Rows from block 10 of a small sound classifier, named by matrix and row number. Rows with one number belong to one neuron. Each number is 200 + 20 x the weight over its row's rms, rounded and kept within 0 to 999. All counts start at 0. After the name is the row's rms in percent of the matrix's.
After each neuron's rows are labels from the 100 clips, of 14976, where the neuron reaches its highest value: "top examples" is what is common among them; "loudest band" is the band of the loudest frequency at the time of the peak. Only what is clearly more common there than usual is listed. The data: notes from a synthesiser with random patches.
# fc1: first MLP up (model.blocks.10.ff1.fc1.weight, 768x192), inputs 96-191
# fc2: first MLP down (model.blocks.10.ff1.fc2.weight, 192x768, transposed), outputs 96-191

fc1.519,050,204,221,213,184,183,170,212,201,208,183,204,226,220,217,210,200,199,198,215,176,188,197,191,199,200,180,233,211,169,201,183,220,220,200,162,203,222,198,202,192,207,210,221,216,166,202,188,218,172,191,211,155,178,229,223,201,179,197,174,230,187,193,207,213,168,188,161,211,194,197,201,161,204,232,195,195,196,195,212,237,171,179,197,208,207,204,205,205,205,197,189,174,211,250,191,174
fc2.519,112,213,162,202,239,184,171,189,198,215,232,212,195,206,213,177,179,198,158,210,219,180,197,200,219,220,194,221,202,195,159,210,206,224,188,201,208,222,188,212,201,159,187,221,204,219,216,163,195,186,173,198,133,167,194,214,221,205,189,206,228,254,191,220,201,189,193,194,183,174,223,229,148,213,191,196,160,196,177,194,202,214,213,223,230,200,192,172,201,215,205,184,240,219,218,184,190
top examples: hard sync; pitch class: D#
loudest band: 250 to 500 Hz

fc1.162,052,215,184,182,198,203,183,200,197,191,174,215,185,194,174,174,194,212,173,187,170,197,208,189,208,212,179,236,186,199,184,187,201,203,173,222,218,190,205,215,194,199,221,194,175,181,195,211,187,188,212,206,165,164,214,218,209,162,175,190,196,199,213,211,198,200,207,190,209,175,182,232,167,230,209,209,174,231,205,217,211,191,221,215,243,171,231,212,211,199,151,184,202,209,219,218,209
fc2.162,086,228,210,169,245,206,191,199,206,210,197,221,215,219,224,179,169,185,159,199,179,188,236,200,188,201,166,210,232,193,188,180,215,200,204,206,211,212,195,249,202,172,189,203,188,210,222,173,187,170,172,214,111,163,201,181,195,191,184,204,207,212,197,213,185,158,209,210,202,182,233,234,177,210,201,182,175,217,197,196,207,202,187,209,232,192,187,197,187,202,192,207,232,221,235,204,200
top examples: pitch class: F#
loudest band: 250 to 500 Hz

fc1.489,048,185,194,195,177,205,168,218,189,186,196,196,193,212,183,162,202,204,183,223,191,191,215,222,200,199,170,237,215,177,211,227,192,181,184,172,239,199,220,177,175,203,217,197,185,175,173,191,189,196,195,215,172,181,220,220,188,155,210,179,217,221,178,218,215,198,198,171,211,167,184,221,179,229,232,210,204,210,187,168,222,164,189,212,223,191,236,199,218,186,208,160,180,196,213,198,177
fc2.489,092,205,176,200,256,182,182,193,216,223,196,211,190,201,216,184,192,205,154,194,202,179,212,186,206,204,191,223,202,180,189,201,209,224,194,182,202,238,175,218,198,159,184,203,215,202,214,178,199,190,177,195,115,154,193,209,207,199,192,212,222,224,202,214,209,159,204,209,188,187,230,226,164,198,196,199,175,202,199,179,211,194,201,238,220,215,205,203,179,206,206,161,243,212,233,209,172
top examples: pitch class: F#; pitch class: D#; hard sync
loudest band: 250 to 500 Hz

fc1.8,048,186,197,184,183,189,142,218,225,194,198,181,226,190,194,191,206,210,204,200,179,186,223,178,180,224,171,221,235,187,165,204,205,216,168,189,235,205,189,201,170,189,236,193,191,169,186,209,184,200,208,173,156,204,243,211,196,180,214,171,234,210,187,222,192,183,194,197,214,169,155,236,154,229,200,200,173,213,218,185,234,185,210,183,220,196,235,195,222,187,157,203,176,223,226,203,185
fc2.8,098,213,182,196,233,194,198,205,208,194,181,218,199,223,219,192,177,187,146,206,187,172,200,187,213,200,198,218,210,199,200,198,224,215,196,216,192,235,179,235,185,172,182,224,214,209,223,185,184,186,192,212,138,170,193,199,212,207,188,214,225,234,193,217,212,178,193,188,191,190,229,208,156,197,226,209,179,199,213,208,197,193,227,219,237,218,211,169,174,207,205,175,232,209,218,195,185
top examples: pitch class: F#
loudest band: 250 to 500 Hz

fc1.29,051,207,212,201,194,193,225,204,155,192,184,232,176,182,191,182,211,223,173,189,201,216,192,181,213,206,182,170,167,215,216,169,218,180,204,246,205,203,184,216,201,194,186,204,203,177,185,227,187,163,178,174,216,176,193,195,153,206,201,233,198,189,192,196,177,234,172,197,209,201,211,212,162,203,200,186,206,167,201,221,207,223,198,196,221,155,197,188,234,199,165,205,235,209,194,216,198
fc2.29,088,205,181,175,191,202,205,208,180,169,235,142,163,207,197,213,190,202,186,217,217,170,205,215,213,178,160,201,173,210,188,224,180,196,193,197,197,215,233,210,226,208,211,218,231,195,195,160,184,205,166,208,109,183,227,175,176,197,196,190,145,189,191,204,212,211,152,177,189,200,241,184,172,219,218,203,201,219,173,206,215,182,202,192,201,211,184,191,200,211,190,214,220,181,221,209,177
top examples: bass register
loudest band: 250 to 500 Hz

fc1.587,055,189,227,204,168,185,215,193,201,178,201,202,196,199,176,210,202,174,188,229,197,221,206,232,177,188,189,179,211,194,188,236,169,187,216,191,212,199,207,160,197,219,205,222,213,159,211,219,230,187,197,164,166,201,216,204,215,161,192,204,218,186,206,199,213,232,174,170,222,185,183,182,174,206,203,208,186,186,189,206,205,173,171,176,199,218,207,207,223,209,207,150,171,200,202,191,164
fc2.587,106,230,176,184,241,184,188,200,207,230,242,227,189,181,229,185,154,200,163,191,231,174,212,189,202,220,186,219,201,180,174,227,215,215,202,212,192,196,209,187,209,165,183,223,200,196,231,179,173,188,164,201,146,171,196,212,217,184,176,217,200,223,226,197,200,186,179,201,190,178,233,220,178,199,210,165,162,193,205,172,196,212,216,221,199,201,210,197,224,226,210,184,215,212,201,190,192
top examples: hard sync; pitch class: B
loudest band: 250 to 500 Hz

fc1.513,046,175,225,192,207,205,172,211,194,224,221,178,214,192,158,190,215,203,199,215,191,192,191,202,199,190,184,201,204,164,223,189,197,180,178,179,209,199,227,160,173,205,218,233,196,174,194,179,198,165,209,156,162,204,233,216,170,163,209,187,224,201,179,222,193,221,202,175,222,207,193,192,166,205,213,182,187,188,185,210,216,185,166,187,242,212,198,187,194,200,194,166,179,198,221,212,196
fc2.513,094,217,171,206,253,184,175,189,214,218,224,216,207,182,223,191,166,190,159,224,226,181,205,209,206,218,189,220,190,186,185,214,195,223,200,199,201,220,184,210,203,153,188,207,195,225,221,199,200,178,175,196,125,190,197,217,212,201,189,223,210,231,210,218,206,197,206,214,192,190,204,220,173,213,186,188,170,205,182,172,201,212,211,215,213,206,197,193,184,222,196,160,247,214,206,204,164
top examples: pitch class: D#; hard sync
loudest band: 250 to 500 Hz

fc1.224,064,228,198,207,197,209,177,184,219,206,192,193,218,201,201,221,165,209,211,201,211,214,217,208,226,208,174,241,234,192,177,222,220,206,206,232,216,189,196,231,186,212,211,203,200,175,219,169,190,192,191,208,171,170,214,223,185,169,197,181,195,225,215,199,200,183,189,206,243,201,190,224,169,211,243,185,194,225,214,194,222,219,220,217,221,204,218,223,212,208,173,195,184,209,233,217,225
fc2.224,114,227,165,214,233,185,232,186,198,196,169,212,230,227,201,197,183,160,174,190,201,197,219,186,211,212,203,211,231,213,181,187,225,223,181,205,199,219,193,247,200,202,196,171,182,223,209,168,187,199,218,203,151,174,181,221,184,193,168,206,189,228,204,215,186,166,199,193,196,184,183,216,179,221,163,216,200,215,198,194,197,230,202,207,252,172,206,184,213,192,198,198,237,193,220,202,233
top examples: pitch class: F#
loudest band: 250 to 500 Hz

fc1.344,056,179,196,175,171,195,215,211,163,167,190,204,166,214,186,177,189,241,186,226,236,187,200,205,197,234,200,165,218,191,190,222,228,161,225,193,243,156,225,186,236,211,210,198,193,178,203,224,226,225,215,191,206,232,210,220,208,189,222,214,174,191,205,205,191,242,215,192,190,218,196,153,213,194,209,185,200,224,168,216,191,172,215,186,188,170,201,193,215,201,200,200,219,233,181,234,216
fc2.344,093,201,188,191,196,179,198,164,208,244,190,205,227,239,206,239,212,193,185,201,205,203,219,172,197,183,197,220,224,206,214,165,228,193,212,209,191,212,203,221,174,196,205,173,230,188,198,185,200,188,184,231,209,176,203,212,218,187,210,203,195,198,194,202,196,143,211,226,221,215,215,222,180,192,199,206,237,204,224,198,197,203,203,197,224,210,182,227,175,222,204,225,187,224,197,193,232
top examples: noise
loudest band: 4000 to 8000 Hz